{
  "model": "image captioner",
  "dataset": "made-up ball-and-stick molecule models",
  "train_examples": 195000,
  "image_size": 64,
  "crop_scale_min": 1,
  "horizontal_flip": false,
  "rotation_deg": 10,
  "tokenizer": "word",
  "vocab_size": 32,
  "encoder_arch": "vit",
  "encoder_norm": "rmsnorm",
  "encoder_norm_position": "pre",
  "encoder_activation": "squared_relu",
  "encoder_mlp_ratio": 4,
  "encoder_head_dim": 64,
  "encoder_fused_qkv": false,
  "encoder_bias": "all",
  "encoder_qk_norm": false,
  "encoder_parallel_block": false,
  "encoder_inner_norm": false,
  "encoder_drop_path": 0.1,
  "encoder_patch_size": [8, 8],
  "encoder_conv_stem": false,
  "encoder_layers": 12,
  "encoder_width": 384,
  "encoder_positions": "learned",
  "fusion": "cross_attention",
  "label_smoothing": 0.1,
  "decoder_width": 128,
  "decoder_layers": 12,
  "decoder_norm": "layernorm",
  "decoder_norm_position": "post",
  "decoder_activation": "relu",
  "decoder_mlp_ratio": 3,
  "decoder_head_dim": 16,
  "decoder_fused_qkv": true,
  "decoder_bias": "all",
  "decoder_qk_norm": true,
  "decoder_parallel_block": false,
  "decoder_inner_norm": false,
  "decoder_positions": "rope",
  "decoder_cross_attention_every": 1,
  "decoder_tie_embeddings": false,
  "init": "trunc_normal_002",
  "residual_init": "none",
  "optimizer": "soap",
  "beta2": 0.95,
  "lr": 0.0018,
  "beta1": 0.9,
  "shampoo_beta": 0.95,
  "eps": 1e-08,
  "precondition_frequency": 10,
  "max_precond_dim": 1024,
  "one_sided": false,
  "adamw_lr_other_params": 0.0017,
  "grad_clip": 5.0,
  "magnitude_pruning": 0.7,
  "steps": 7500,
  "batch_size": 64,
  "epochs": 2.5,
  "lr_schedule": "cosine_restarts",
  "final_lr_fraction": 0.01,
  "warmup_steps": 1500,
  "weight_decay": 0.2,
  "adamw_weight_decay_other_params": 0
}
Rows from block 2 of the image encoder, named by matrix and row number. Rows with one number belong to one neuron. Each number is 128 + 32 x the weight over its row's rms, rounded and kept within 0 to 255. All counts start at 0. Numbers have three digits each. After the name is the row's rms in percent of the matrix's.
# fc1: MLP up (encoder.blocks.2.mlp.fc1.weight, 1536x384), inputs 96-191
# fc2: MLP down (encoder.blocks.2.mlp.fc2.weight, 384x1536, transposed), outputs 96-191
fc1.404 126:114128060128128128128128128128128128187128128128128127128074128128128128080064075128128128128129046115134210087128128064128128128055128128046128135214128188128178167128133128101223128128128128089128157047128128128128128163128128128128128128195128128132100128128019040128210128128061128137
fc2.404 109:128128251128128042128128128128128134128128128128158128201128128228128128128078135128128128128128128018128128128180082128128128128128128128160128128090128128171244128128128128145102128255128128128128120118128128128146035128128128128128128153128128085128128128128128128000128128128128128128
fc1.405 099:089128128128128128128128128127128198128128104128071138128128128112128128128255128128128128128128114148128204128157200120128128109128088128145060128128128073128128128162128128122128128128128159128141128209128060128128078128128128128128128128128128043128073128128128135128128140085128087128
fc2.405 111:128128146128128128128079164076128169128134128128077128128128128128128128128128128128128128069128158128128128128128128128128069128128128048192128110207019094096128089128128128128128085173128089204128104128128128128128097156128073128128128128162042128128128128128128128080128128128084224053
fc1.406 126:209189083140118128034122128089128193128128128128128128128128128128096134128128128128159128128128128128128128128119128128128071128128128128128043128128128128029128128128128073128128128128128128128128128162128128130128080151128149234128128102128128166128100031247128128128125173122128128128
fc2.406 142:117128128128128144128128138168138128128128128128156128128128128128128128128192128128049128128128128128128192128184128204128128128128128128128066128114128128141128128128128128128128078187128128058128128128045128111090128128128128090192128128128128128109128128128064128128128135063128128187
fc1.407 127:128128177178128128128186128106128128128128154128107064128128128128128128055165076131128128085128161128105128128128204128128128128128128128208182057050128128128128159128128128198047128169128128128128128128128128128154128128128128128128128128136128128128128128128128128159137184128128128128
fc2.407 126:128181071085128128128128131128128128128128071092128178128128128128128164192086152142128130128128128090135128128125120054210128054128128153128128128128128128128128195128128128148179128128104128128128140128128128128050066128128109183128161222128128128128128107128128128128128128128079128128
fc1.408 044:128128182073090072128128194116162128128183128190167128128128057128128128090184087128128128064128097166148128168109128157128128095128109151128128128081128169154128071079128166128128128169128128128066178128128128184128128072160128194128061044179017128086090161128128189173128068198069128154
fc2.408 051:060075128128037128128067075128106076076051128079040187128128163128128128128128170182153167128095128128128128128128128048073128128166128187093128163128177128088128128128128128128128128128128128097070091091128128069128128128128173167128164128049128053046128168069128128128128128128085128167
fc1.409 121:128128128111128128128128128128139128128128128128128143128128162128141128128128128128128127099243128128073128128128128128190184028128128128148128188128131128099128128128128035128128000128128128104128128128128128125128128128128128128128172125128128128107128172128128128133128128129128128128
fc2.409 113:128128217037128138128128128109207034128128128128089033128147128128128128128128128128128128128128128128128128128128066128128128255107128128128128128188128219128128128128128255128205141128134128128128153056128128187128128049128128092128128128128128128128128128128128134128128128138128128128
fc1.410 046:090128213255088128094095128070128028128128128128201064098128164108128128193213128128128128128128128128128128157128128061128128128155128176165128128128128128128128128197128128128128189128128128128082128128183128128128091128128161128128128065137000172037128060110128128108220128101128128080
fc2.410 054:180128119078128128128093128075202128075076091078169164239128080076128128093062128198043090128094128128128205128128128128128128177128128091159168169128083197093079092067128128083128095232128128128128128128049128128128128065182085128084128219025128128128128128191128128166128128180128163128
fc1.411 038:128128128025128076128128128128128128128128128128093128128128128128128017108128128128082128128065128119128072128128128128128112128128128128128212128060128104065068128128153079128128128128172128128128128128128128199128128170128208205128128156128128087128128128128128128128128128128128128128
fc2.411 048:128152043220128099128128128128128128128205128192128128128128128128128128051128097128128128128183128128128128183128128128206128128128178198128128181080128128128128196128044193166057197128077128128128128075128128128128128128193128074128128084128128128128170128128128128090128092086128128128
fc1.412 112:089128128128128128128175128128156122128255128128128148128128179128150128128128128128128128128128128128128128128128128128117128128128128128097128128128128128128128128128128238241128128116128128128128031088128128128128128128128128128128128128128128128128128128128103128128128128128106099128
fc2.412 130:173128116102128128128128128128128128076128128076128128128128128078222128128170128128128128128012128128128177128128128128128128179110128128128128128079148159128179128155128128128128128128128197128128128128128128128041128128157128128128096128128128203066128158128128128071025140128128192128
fc1.413 032:067185128128128128208082068128128128128128128083128128128202128128128128128128128020128062090128128128128128128128128128128188128128128128128196128215060128128128128128128128046128128236128128128128128128128086128128128128128128066128128035128128060128082128128128128198128128128128128128
fc2.413 031:087128128128128128128128070128128128034128077128026128041128128128128128128128128128201185128128128128128128128128128128128069128067184128128128128128128248128128065128128128196175128128128128128128128244076255128128058085128128128069128128128043128128128128128128128128168128047128029128
fc1.414 089:128128128128128128112128128128128128128255164128128128128128128128128128128091128128128128197128198128128128128149128128068128128128128128128133155128128144128122128128156128116128128128087128128093144240128128128128128128043228128151128128128092128128128128149128128202128128128191059128
fc2.414 096:128128128128128102128186128128128128128128128128128128208128128128128121128149128126100128062128179128128128128128128128128199128128129088128128068128055151128048128255114128128000128128128128134128128128128128051128128128128128080128128163128128128128182040128128128128128128070128128128
fc1.415 046:128128203128128098128128128128222128128087128128128128128128128128128128128128128128054094128160128135128128128128155116128189117128128128084128207116096105128128128128128128128042158128128128128092053128123128128128128128114128033128128128128128128128069093128087150213128128063128128128
fc2.415 048:128128206177128128188163128128128046128128075128020128161128128128075128128128128186085227091050128128128128128128128187128128128096162128111128210128128177107128101128172128128128094163128128130128128128128128128128081128128128226101159128168209128078128208128067128128098128128128128130
fc1.416 038:128128131128128128128128128181128142128128128128128128128128128128128121128128128128128128205128128128128128128128221038128128085128128190128179193116128120128128128128128128128128128128128128128128094184128128128233128231128128128128103128128056128105128127128034128000230128128150128128
fc2.416 049:124131128156128128128128128128128128128128128128128201128128128128128128128060202098128128045128128057128128159128128128208177128128128191128207128128128192128128128128128128128128128128128075128096080128033086128128155092128188128128128128128222249128074128128128197128137128128128128128
fc1.417 053:080128128006102053128128036133110060128147105075140128128121122099128046128128128128110166128020128128128128178115128128128156128128128128128128178128128128128128128128128128128128128128128128128127128128128128128119170111128128185150128128128128128128128128128128123128199128030128133128
fc2.417 062:128169128128128078128128128053128128175128164128116145128128128125194135128128128128128128128128138128128128128235128102122171068184128128171128128128171128060217128160128128128128128106128128188128031128128083128128113162128128139128128154128128128052239129128128073051128075128063128128
fc1.418 087:128126128128128128128128128202128128128128128128128255128128128128128128128128072128128128128014128128128157128128128185128128128128128121128128216128128057128128128128128128000128128128156128128128128128128128128128041078137128128128128101128128128128128128128128147128128128117128178128
fc2.418 080:128128128128128139026128077128128128128128128181128128128128047128128040128221128128128128128024128128128128128175128128128128128166128128128128122128128128128128244128128128128128128128113128128128128128140128128128128128128128128128128128128128128128128128128128177128128119128128128128
fc1.419 128:101163128128128233128128128128128128071126128128150118128128128128106215128128128128128128128128128128128062038177010145128190071128204128097128128128128128090128103128128174155128057128128128047128154128128128093128128041128128128128131149128128128128128128128128128128128128099215128128
fc2.419 134:184128128128050125111128128128016128104128128113211097220128128128128128128184128128119128128107164128126128192128128128076152128144128128072128025128150154128128146128103162104128180128128166128128142128128128152137128128128128128128039128128111137128083121128128183128128124187244128069
fc1.420 062:128128128128162128128128128128169128255128132128065128074128128128128225224188155128112128128128128128128128128128128128128229128128128058128108128128145137128128128128128128128128037128128128128128128128124128128111128128000046128128128128128128128128114128185070128093128128128128128128
fc2.420 072:128009128128128128128128128128128128128128070255128128231153128136128128128147128249128128143197128099128128128128110166128128128128146128126087128069070128128128133128151128170128128128128244128189142128087128128128128128128128128128151212204128093126128080128128128128176128128128128128
fc1.421 138:128201128128128128114128128128128128119128128128128113128098128128128086128128025128128128128156120128167174128128128208115128128083128128128128166128128128128128223128128128159128126068128128128128071128073185128128128128221128153128128128217194128128128128128128128128128128128128103128
fc2.421 129:128128128128128128128139033128128128128128128093128092128128021128222128174128128128128211128128135128128128128128128128128128128128128128128128000128128128128190128128128161140168128128128128128040128128128128171164134128128128128128128128120128128128128128134128186173128188128068128192
fc1.422 125:128128128109128128128122158128128128102128171128128128128128128151231179128197128128128255128132128128128128128128180103160128128128128128128128128107128128166128165128156128128128128128128128128128086128128057128128128128215128128128128109128128176128128128128128128128128128128160128000
fc2.422 098:059128128128128128128128147128128128076096128084128128128128164128128124128128060054128128128091128128168166128128128128128128128128128212128111128121128128128128128128068128089128128128120167128128128137057128128128128104128059128128128128128128135128182128128128128128128128128151128128
fc1.423 050:128128128128229128128128057128128128128128128128169128128128128135128128102128128000128128190128128128128128128128086128095128128128128128216123128128128128033128128128128128128128071128097128128128150128128128128128128220128128128095037128128128098088128128128128128128220053128048189128
fc2.423 063:128128128128072128128116128049143128098080164128128128128128128128115128094066128128107128128128128000128128099128128128128128128128128120128128128096128128128218128128128160064197152046128128128128141128128128128131128092217128128046169128128128173128128090128128128128128140128151128128
fc1.424 118:128128151128128128128128128128128128128128117242128128142128128128053128128128116057128128126050128128128128141084128128128128128151123128230137128128128193128128156128128128128128094128128128128094128128128191128128128193128128244068128128121128255209128128085128128166146109165128128126
fc2.424 096:128164131158081144128128211128128128173128128104128128128128128128128128128128132184128128029128105023128128128164128128187128128128125128128128128128128128128180128128085128128128052255128081128128128128128128128028128128201054128128128250128128024128128128128039128128043128128128128128
fc1.425 134:128076128128128200138128183128128128128128128065128128128153128128128128156085153128128200128128128128128128092128128128128128128066128128128128124136128128156100128128128128128172128182128128128128128078128053116124158128171128191128128132128128181105163176128047217128117052128128086012
fc2.425 128:128128051175128128128128128128128128069128079128128128128128068128166116128128128128128128128116128128193128128204151128128202037128139159128128128128128174127128128188084128128128229128128128128068128128128104128128128128128128128128128128128128128128128100198128128128057119128124128128
fc1.426 073:128128128128128193192128128128128128128128128128128128128128116128128128100128128128128065109128161128128128128128210128128128043128128128128128179128128128128128071163128128128120146128128128128062128128128128128128128055128128128128128075128128128128128128099128128076135128221128128128
fc2.426 094:120128128128128060128145104138207128128178128128128128160194140127128220128128128178128255076138128128128064066182128128128128128093128128128128128109123128186128143128170128128074128128128128128128138131128128128128119023146128128128075128128128128128128128160128128128128128128166124045
fc1.427 133:128095106148128128128152128182128128128172128067072128128154128128128128128128128081128128158158128128128128128128118028128128128128192203128128128128103128128144128128128128128128128128128128095131128060044128119128128138128199128128128128042128198128128128128128135128128128128067128128
fc2.427 129:128128205088128128128156067128128087128032121128128128206128142128128093132128128128128128128128128128203128128128128128112128128128128128128128128128128121128128128174128136128000128153128128128128128224228138128128114128149128128128128204112139128128128128128128118128128128000128128128
fc1.428 094:128128143128128234128057128128128153128128128128128128156128127133128058020128128128128128128128128128175128000097128128128128128132128128128191128050198128099045128128128159077144155126128128128128133128128128128128128135128128204128128187128128128128124128128128128128017128128128128127
fc2.428 107:128128128128128128128185128128051128128128128128128210128128128128128105128115091128201128128122128155140128128128128140043101128128128128128114128128153128086192128128128128128128128192128128137128095128128169128128128128128082128090128255128128128128179169150128128128130128128128128128
fc1.429 033:128128128128128128128128128128128128128128103128128128128128128199128128128148128031128059084128128128128128128170128128128128025128128128116128191128128189128128128128128128055128128128128080200128244159143128128128168128084128128128128128128128104128128128128128128128224128128128099128
fc2.429 031:128128169128128128128128181128128128128194128107128128128128128038128048214128128128128128128128128128128053128077128128069128128128128226128055086128062128128221072128078128128128128128128128128128107128196128128128128128128128222183180128196128128128055128186043111128128128064128128128
fc1.430 124:086126128128231213128128128158128128128128095128177128128128128125174128152075128128128128128128128192128208128146034144128142182096134128128128128226128220128128019150128085128094128091128174128128128074128082070128087128128128077117128153174218092128128111128128128128128184092115135128
fc2.430 120:178031128200077071128081158128128128128110128064073128128128164128128128128128128128128179128044128098128128128191218128128128128192128128128084128128131128128128152128128128105193143210132128176128128128128128111128128251128195128128128128128128128078165128055128128128157091128182128128
fc1.431 097:068128128128128155128128048128128128128128176240128128128128162128081128128095106128128128128117128128128128128128128128128128146128128128073128128128076128128128128128128128123128128128128081128054128128128128128042114128128128128128128128186128128128128128128128128176128057128128092128
fc2.431 101:128061128128128128128128162128020128092093128128128245128128167128148137128128128128128128128128128176128117043128120128128152128128139130128128128128128128128128030128128188128128102128163128128128128128128128128128128128155169128128036128128128128114128128128128221128128128128065128128
fc1.432 047:128128169128128128069128128128246128128128128144128128128128128100128128128128160044128128128128128128128082128128128128079059128140127188128128142206128128128128128063128036157128128145128128128128119116151128128212128128090128128128128128128128128128128099128128128128190215128187128128
fc2.432 058:128255128128128128128128128128128128036128128128128170079127138128128128131128128189128128128128101127128128128128128128128128128128128128128128134128128079128128128085128144060128100128128128034128128128088128128128128128128128128128128128207112128128128128128128128128128128128100128128